config.toml
arch = "mlp_mixer"
model = "image classifier"
dataset = "numbers of one to four digits printed on busy colour backdrops"
train_examples = 147500
image_size = 24
crop_scale_min = 1
horizontal_flip = false
targets = ["length"]
num_classes = 4
norm = "layernorm"
norm_position = "pre"
hidden_act = "gelu"
mlp_ratio = 2
parallel_block = false
dropout = 0.05
inner_norm = false
patch_size = [2, 2]
layers = 6
width = 256
label_smoothing = 0.2
loss = "cross_entropy"
init = "torch_default"
residual_init = "zero_last"
optimizer = "normuon"
muon_scale = "match_rms_adamw"
learning_rate = 0.0028
momentum = 0.95
nesterov = true
orthogonalizer = "newton_schulz_5"
adamw_lr_other_params = 0.0016
max_grad_norm = 0.5
max_steps = 25500
batch_size = 128
epochs = 22.1
lr_schedule = "cosine"
final_lr_fraction = 0.01
warmup_steps = 1270
weight_decay = 0.08
adamw_weight_decay_other_params = 0.01
Rows from block 2 of a small image classifier, named by matrix and row number. Rows with one number belong to one neuron. Each number is 128 + 32 x the weight over its row's rms, rounded and kept within 0 to 255. All counts start at 0. Numbers have three digits each.
After each neuron's rows are labels from the 100 images, of 14976, where the neuron reaches its highest value: "colour at peak" is the nearest of a few named colours to the mean colour under the peak; "responds to" is what is common among them. Only what is clearly more common there than usual is listed. The data: numbers of one to four digits printed on busy colour backdrops. In brackets: how many of the 100, against the usual share in percent.
# fc1: MLP up (model.blocks.2.mlp.fc1.weight, 512x256), inputs 0-127
# fc2: MLP down (model.blocks.2.mlp.fc2.weight, 256x512, transposed), outputs 0-127

fc1.274:085123156141091160130129128124129160167177086099109119176118143133073138134148119143120124156114070136207146097142125144192107133139105108124077127075116111129121127127142161093109112121192116084118134159168019057126115116111073173146126134085153186128198152161110191120119125091129160098119150158098151170189096104175154128153084121116154139059091131118110086134116147120122110153108
fc2.274:159032137066134108125056170100057136102148098112113116188141146077121143110166089131088100147170106115131137209184110118134155098081118173159147146149112108054128178157119128112175077220155100114173176207095142122118158114099132090110156123125099104109144129137149102107069166128156124154083058117137173163111205135121136125098139072111092117127147107131167151121172119121116126137177
colour at peak: black (50 vs 15.2)
responds to: pink ink (39 vs 8.7); grey ink (26 vs 8)

fc1.148:119183095103126111108125136145188129103125148200179147138094193119176128160163092108124120097128137111126098097094175161176171118097112102138114122104094096136191138127111109122098141154128106158167058132117127165132111167161139137151108097190161164194094117183105161134109109090116100199077099072134066130118097141135172000090173165139158100133174120102096073157166162139150129114135
fc2.148:159204176149138058079105177126076124105095090148157202148114163117116090109190147173149107127131163102128136162127139167116081161123106134139119139138139171066146111110121124112118072125223103112096094086139104165172115092110174090129136099121186143154134118119108106093162156119148144118173095146152095131130131128135062165179097141113200090174137117118127104147103187136097108128092
colour at peak: green (72 vs 2.3)
responds to: teal ink (86 vs 8.8)

fc1.466:105117144121156114071114113104111056096154098149136131141118139140131144154068136175156111133126182081140092060144158126177119153086120139107140078162065155157174099117125119102182104113120099089091133175108169142179068153141129130192139133129135127064090110186117147142071156101178160160148126055081108138102147157155102139093068166074106187123128132168149114102154130141116132126172
fc2.466:162157152119137127166152121095078148090111108097043097112133071131147115108104107155099081131142078098060133138163149154116087128149110200160178178131098148157103124138054160113039123095104127138151104097126079093173111185163140120095139079104168088138138169136192148127162131147114182103135095132108114116172154199129138169153119162126162132107138096135117131080131089140115151132138
colour at peak: orange (43 vs 0.3); yellow (29 vs 0.2)
responds to: bold (88 vs 46.6); yellow ink (69 vs 8.4); orange ink (30 vs 8.4)

fc1.69:099137162146182033150092121123095103156099136115143217145127110117141110130106157118128121156122103128063134142170165140169094091150140154105122169152099170112116171126113119136174070142110082118192089117105144153122138189124152179195085114122152091080099112086130144145133134134080133121138158104110104151118111098084103107120133128144151019185095142143143119128087155156120194170166
fc2.69:135107103175098185082077119134179115120169146097206124153089135138103179150101107152114157107098106127178104164062131127083138138147195086097150135049132112147177091070088123126172128102164089104152165173157106112143129144142085138122125177124123125108162142152105135189116119141137144072119092131118161092178219123139137116122119130148135100123092200188105109157162186105132123088067
colour at peak: purple (31 vs 0.9)
responds to: purple ink (46 vs 8.2); blue ink (25 vs 8.3)

fc1.271:171136165090168102150135065117126146173112118133119079139152119087121160138077172187188081098122172125102099109156175071186144111166122149075109107179137140160151074164123154082073138063126154131201137095138121137111150158125115126128086168115172097134190146150094161142145106064140120125193154126133091060152143158153101129108117176053116184126131169105126088151117183179112165112148
fc2.271:173163088137160143139194102151154160144189117174142118134103141136181142122130119153121020110146146124093115189162096162103117092112085144159138124121110138107153137123154121134145108139094139104106049098127104176177124075079140074157124103118139151140119077095125150123065106170120107151137118174128147105187140087134128094109119136106118072098098128151131217140164147075117118145170
colour at peak: brown (75 vs 25.3)
responds to: orange ink (60 vs 8.4); yellow ink (27 vs 8.4)

fc1.346:147136132134088122114178148153113065162139186117140108166137084114078134089046077119132137138139115105162103082198106091111138147153081085054091134143111126119139122118105138118141114139129154112133119127111113076165100107130131179117110139148106052100113082076134164113124106108161168132173130129137100087147188150085062147127079173137121122057122139074117161160172173113127100168077
fc2.346:103153133095155143144151175141075076138062113182137171124064167145100163107103125126164158159146093122101106172183157129121144126147094101154176084125105130167131178113056131182115103126147133157122102152059099112157110076115135133074117166135176117117096163168088124112125126088144120147134130079108110113160109160113147137208182100140069072094165105118084163177128057158127085124187
colour at peak: yellow (41 vs 0.2); orange (29 vs 0.3)
responds to: yellow ink (77 vs 8.4); bold (76 vs 46.6); length: two (56 vs 25.2)

fc1.186:149140085079127101134172177139069148126133154215176127112126038096207148145112109129134123111107137138159092134112162097134121159118150105172057118119127112113177147047120131112151122148147104133087129104093122172077092084119106079149119140123116134092105123101118121103146176120109084144112165120126106061138138125180098130143178158147107123172138097095147103150126135129124176091090
fc2.186:121097126120142153105073093159136102149147177132117124109148124131164134194114155145113116099098093116163162172153121164201147162111072166119167152090131090151096080132115159091164098106180108103137087117141120151114152085082151143151141087129136178116083079118105140187144139194131174123062082103158126112113136097125218074134130139087085130103150072085134159103125096128162142123144
colour at peak: brown (54 vs 25.3)
responds to: grey ink (26 vs 8)

fc1.13:193148131139130110173077129137073149092125090121101089071127192144180147202117094119095176101186091130143103145143111102065176179107111152100115154116139083167157127149097120116174145098174150144068130140153122108139121135074144095136135063118099196152111133142109125139102119165098124150127107113136109139077139125091137076134147148102091110137130133138056186120092169150179177116151
fc2.13:110135178098097105127104150116137071150099122126151096118121055079127110093175142151157148170074125142082091148167227142146075116102175174098203172070029112150112145123120169153120116131123130125181048154154098182081161194168095064118093116118162114095130119158158146159109123159111129107180147129118169104127125088134134134124115139141166189169107137113140143148159149133059153138114
colour at peak: blue (29 vs 0.4)
responds to: blue ink (76 vs 8.3)

fc1.90:115146091097102131160156155096202154170118088126153153174106146129158086168093165183076133128109137173099117182134121120138072149133077114149155080110184121114095123158129145159160142177114101092135172162122181107080131089120115124128136101072111159132123118127080108135115122108084180117110134129123145112111175157144136140160143079131110115103040169147112080165137164085151160135137
fc2.90:081139065113122149116104132092142137161124073138146123167190158123119157111152107140132136125151170100079127119091165201070139119084131084130098129149143113088067131112115156066200115111135142099105139138161095142130136188078104063131140071157137117203116086120148094120089140120112165073108109142140071141129105161122135077130088132128125092137092101183186061165096153143154144154172
colour at peak: pink (40 vs 18.7)
responds to: purple ink (32 vs 8.2)

fc1.71:068145140135120072166089086121127138202103145128094103167134095174160113122145126152125109162147128131138136112120065137105100136099114149153186163097131143116117177076144150139111136074169116095119124113098109173095078164171112120113121123080139155186163127176071107109166122147145174127127135090102119069117086172150051098099175134144188078058199187119176154164147142149117112149140
fc2.71:165149095120135131152073208136133143062096083149153190163095125151137075144112151108193089119144121102111074126135203148159183089137166140139085075152102071158180084046090139091147122131148144130132098199146138123143100117116163098126178115150134149110140068059138124120098114136118133154103107138086155130125098134131125090143081116082099171085116119123073146103116123204158112178160
colour at peak: pink (51 vs 18.7)
responds to: length: four (51 vs 25.2); brown ink (38 vs 8); red ink (27 vs 8.4)

fc1.410:141139115109115120131075141147112100131141088101183176144128118102103135121095106127127174029110122106091052161088146143071142070087153127160091163140128138165160141114166102156129173101147078081113077130147105128112094173140162116103138132118117113124119169085117143166118165122109140103062118124115221129203108077131150110118110126196108125115098100148128123088156135174106161142128
fc2.410:130154125093109104150038098106083110120125154126110130106145109123078100150117122140110133143151119069146145187086112139132153100166096149150086119130096125151137135149128143097079053198185088198135160149166088193159159056102142137125133179120118145131151135149149096183141164119144117135121105124131136118201153109118165163140169171080137152127157081081114121086098178178109111066069
colour at peak: blue (81 vs 0.4)
responds to: blue ink (97 vs 8.3); bold (74 vs 46.6)

fc1.31:123144111132126159132164161083107155117092105137063092101136177158133117102180082113124166047151112102062054206106175154118111136086128096123105135177099153116143160107140106113156086131137127175125073108154049147135106098164130134150112133187174172130150136178096145133085112147122085101143169132144100140127102206132127140087133143123082143125099156154173100209167080099081127169159
fc2.31:164139165146110107183138151158141093114143106162174181124102096134116126182077152138113131093176089080146135063130124112134185142139174154138111150114065143131131138158095127152002138125109158111142148114151111132082136168132115156118158131145165149119116084137125124071125158125080115135169101199131134120090060127107099122132080127122112104137106067053093174153109081079111078127134
colour at peak: green (29 vs 2.3)
responds to: green ink (37 vs 8.2); yellow ink (36 vs 8.4)

fc1.380:081137099136174123174098125200112141141140207175133138111132123154123084136089120115159166069128147088158014162139153182132135107103114077147129122100174127112166100134143144084140126150105148057130164143153127133115049171132149145069119104200132147143185144126111083164161099141134121083134111102152125090093133094133153122153161190130131128152144087103139174157105105120138133151126
fc2.380:136131118149138125126121148096155077111076122170084116128188106107116132122081103169164094106157078153148050151142072072122066185089144118168139150136114138149158102107104092103151135148214166163182169118086171109105124170144137185126095108133162140158131171105097139146081192075144118141130151090062111153109114126044131142147093139127136074146121052147039177164116152138154173138163
colour at peak: grey (62 vs 25.7)
responds to: teal ink (44 vs 8.8)

fc1.197:075121114136184101055186149113112076127090138171110148115095078117159130111096202137134141111096241121136185127136203090165180137095135111143156087091097151196143110175187148116071122061118116132179164175138113167132233065070102125109145131091141189127155079103110134113147090126159155112180116147156053158108101136139124122161122159148174165172084175132155085203140152130137076111181
fc2.197:164143188105154163126147101129154118095128138108119091118159119115156163127155135080203113121158129153123146151109061130126090075140113101147125119180074139138171133163157115101098141126128125124136177144135173189166080117178136116163113193117177047129151078102171116130135154103126170102135165149125175088175187117161079095167161185109150020084059108135136124123201139079120175117109
colour at peak: brown (57 vs 25.3)
responds to: white ink (35 vs 8.4); grey ink (27 vs 8)

fc1.253:136124144142153125122184099120095152156108113121145132147090149119133077120113113113128187077111146130159120137162110139153120087184144135106099069105103123099121077185159161129053149181106162105088103125145164123193125078133143181161167100083101117186144076144142169150104112108068091140128143215114131164127134101157177141164143182089110100115080097076124185180117101169137155123116
fc2.253:176148130140162106163123189097149103148182129109095176108144153093151186147119079105107168108096131128078116148092091119133145094147059105153134111113141123135128126109108113155198112129189148123133175112099119124125168106139111119112116108085151079078126138100084194123119133098143124082109107154176104192082145106094072128075199090104170146165096079187109085109145160171115160128116
colour at peak: pink (53 vs 18.7)
responds to: red ink (42 vs 8.4); brown ink (29 vs 8)

fc1.424:189150153138175100103131085099157080079104143099104197049092103093106137100080024162131140095121093109174110188158146075121117096107167194142069109137125097131104125074156168187090151123099113154101107143108135136128096152119144192133126193084165179110205103170125126084082072113142138096159102112109149145140114107113187106168115113191125083173113114069088111123100141165169184206120
fc2.424:104168118140094110073169121061151088154214077175105091139099106111103119139165141050123133149118120109108101188154123152088161126128124092095176167149126137161132130090163119155141148100065153123154133141139159187135172076050109131101236179111169111114129105123130137162087190156174111146094140114128124083141090113099121122089121174106099090135103136186134134080079168106102139072186
colour at peak: purple (76 vs 0.9)
responds to: purple ink (94 vs 8.2); bold (78 vs 46.6)

fc1.261:126074103066160124095120078136142175123149150123145098178133089203180125088100104142125112113129098179141135166155055125159191109111136186160160195063083171143128116098184086120167142058167093127156096116111141124093097047102125162149150145100116145179147152146086180158128126188135147147124105074152125101151191122106143163155146096132061139116145129159141098185145125085112118164125
fc2.261:165165129131150152129079130153078105123108056123134214063089156171177145147114126099198142117203113165075144125063144105120096147122180103074146065161097103150114129123094131167089112155186128118071127137123129110111142099120180134140098113188132131166110076105083106128087117163122074133107120141110109112115111148161121113149163078150143112137123146096125196154147110139138164127134
colour at peak: pink (60 vs 18.7)
responds to: red ink (57 vs 8.4); length: three (51 vs 25)

fc1.47:173116075085103149105123118114175158177093108198137150108097136193254127131108120155122134106143144160176097123190074082138132098118104070143128122068107114149186167109145128165142137154169170122164076102053114149111159120110154106098132173073136140127086079119105091151129101150131098090085169091133072121161147139118178117195150175149157197094114139172109111134133106182156148202081
fc2.47:125083152130121186115096150158118139093093116169078145134139114151116102136126131126163102079166123165114150147187151094060124141136110114148116113130104134126101073101153114130136088082144113083154163090136145212166178133128110163148149058124132094119083114163153152121152147108119179155097131078118101140167177171097146141087149151163103192118143081180176081144151079168126155132202
colour at peak: pink (47 vs 18.7)
responds to: brown ink (39 vs 8); black ink (29 vs 8.2)

fc1.335:157147137069169101110168119164156188105164139143124175121104091161157050124115090175122109155121074127051114120129171194164099096075116135114099105107058086158117138167147091175170204134139099164107110095091110097193077108109067178199109171138108120128162148157145126127179146110095063147137107161213099062120152170123124115121057158112129080137121142155150126121110127152116112170159
fc2.335:121128121079127211097146144095138094132142164150122134156166115092144138134163104107188136142114188094095091136091111067141173114109121094155141134148083158149148165057128146112103114138118131062087118108134139090119123071180161114125131189157136134135117145058052066086071145114127143127075141100129144163163166115065059169121164150176144107141176098105160105140107154086157178081077
colour at peak: pink (39 vs 18.7)
responds to: black ink (49 vs 8.2)

fc1.298:158090136132131182137139159133087113123107137155097113127137190161142121138123158083067128100171107109181056136120146185117116134110097099092142094086067146141104104114117128153081081134214109119095126124107106104148113151158098127144107124062122168143122158149115158101175125173183088178117111063103134139190138129141126103090120109043166077141075078154131121143140137153142147085134
fc2.298:095190100082115150157140112098110181159091125123153139134048141116128100162056084065163161133095142103129189098145136082105138168119155057148091170154114083158127171179191141110098084088147148160144172093190163143113175098079174122070179112210156129160108082137137122107133098106096078098080127140135107115107159134071130089106139107109140093052151115109133135139165129129164134151139
colour at peak: grey (66 vs 25.7)
responds to: length: four (53 vs 25.2); blue ink (29 vs 8.3); purple ink (25 vs 8.2)

fc1.300:137065218160180144156098165154159118108189197101067104094153166134168146112140134135129182137118099126185104186116135169098099124159119178086126155130112131100072152082124093125100148157091155088149123111132120117156117144151163060160090146163121175101085111088112090157129140085139167094115134085059138135152182114110116067142127099091127156093128119159130114166160126111118173134143
fc2.300:179077101129136120095084082091134082113079149145127136078141156108141076127153144100086148149200144093106146105158160144135107135100162093126181151134116139181147174142147091138161167094118126149119105122135096130111140118159123070103128126136133153151193125178080100125162094163112057139143173058133111105090082092126124084154132110098060171142137153143133180122147083115079187183173
colour at peak: green (63 vs 2.3)
responds to: green ink (98 vs 8.2)

fc1.199:103072083101140101132100166118083145133104049140102131136086168185169136110113118175117117137091115130142169105114122142128121103144110109123106129167125176197108108154122087157109126144137097170180082196115136147127175186160081121121120100108154144180095097142159103084112149162152167126093200153104126123102112106135116161137158130139114117161142130148116096178078153121103164156117
fc2.199:098123162088137103107123070107108092033122161146114128167128135159160165146106087149076158127127074136120119143133095163118107164086132091157137116161150134125131121119134198122177147118109141131153106133082193096092181147159177083141155188111136078175121125125130165092098097151119122115111148141149087146135058139121110151104118171092161124118174091130077114183151112081155164091130
colour at peak: purple (39 vs 0.9)
responds to: purple ink (55 vs 8.2)

fc1.51:161148107092138101119095142116068120136127146142144107109115113094147153091139116121097126106150131119120163193132074125114102104075153062171114140100154085143140104034116136163147160092142183107145147117134128194104154201096122139151127083160144155109123113121134085144129122072131049194143130109079113152138116102135072110136154158107117169120121088178137187147112121182092165125098
fc2.51:160189125151114173183163190119127113100169187148111129079104150147123158149077126075154146136090101140147099153123115145101130113111094138121074103063167149103117131096122130124130119056152119167094161065058113135175083086071165079178140151132133072100140101104156123155102115105152140127127121106093086114156136126181119186087120166173152144108138178090140088144077132178139157132188
colour at peak: pink (44 vs 18.7)
responds to: white ink (93 vs 8.4); bold (76 vs 46.6)

fc1.326:117114126099104091083138139127173091082136136176138127154116153125126171126098103156123155134125144178132174095158124099091109151113109078163148149159097114167099175159161088094044150095129144105169075190100138154129092113134125167138127118157073165130118121111121176123063104117059089158100157134138082145090146127156176112163122097111150127153162154080067117146118183165139083105151
fc2.326:130135092128110140122133086105164156086150174208145088198182171087121204113125137089147124119183127136076119129155115131113077142159148161090154130084127139094137131105107084127137117133155090164117107150085174187080144092118156140086081181076116104089124141173135038105067083089098099077084126109120139165124137069119137177136108149157133090115190145124141145174188157143146131102132
colour at peak: purple (31 vs 0.9)
responds to: purple ink (45 vs 8.2); red ink (32 vs 8.4)

fc1.99:097134119163131072131109131156105159114092109172150164057143173212120132103108139176117165116073123161145084109146051131132118130075064161149140164113130104069132113126102151134078137151129132086140117169145135121125177049100151131120169139177180077118101154085078103097146113157143196135140129108106123153134142057143140150090162155114088155114159057084144040159211154163183135119140
fc2.99:131158126127076122152091138159126109131130138143070134117082177147135147077088091089141146115060119112078172098154100144073146119071072154141097080141150129112184124170142148148159141124150069134116132088148148110127143185109076116114121176159203104096107126119131114179151127168208099136142111091124120125163127089103116161085075201146089128089134180164141172126096074084155145125132
colour at peak: green (37 vs 2.3)
responds to: teal ink (63 vs 8.8)

fc1.501:129093126121085110134091166147159151138144166141170129135133138116135199136127152108104070120090146106087142106155101148160147127155082027123137121091152161160126067114063116122145132124161105159156143192165141181069126130093100145145073171113048086108135174124140109159103183144060127126147147144133054147079168148143158107103118130109092156157151107146085131184129096107129170227186
fc2.501:091145123175139133153186154113089112166119069096130167179091146077085137113115114050143102099093142140106127060133191138114149133138147133128141113103136118123160176112142126140151124110088108145089121119057160101178099109093142148123123118150157202141108210119136168122136127103131170117100157139109131105219111137074083130105088112198136137182160129067116122102078102145090166107096
colour at peak: purple (30 vs 0.9); blue (29 vs 0.4)
responds to: blue ink (57 vs 8.3); purple ink (33 vs 8.2)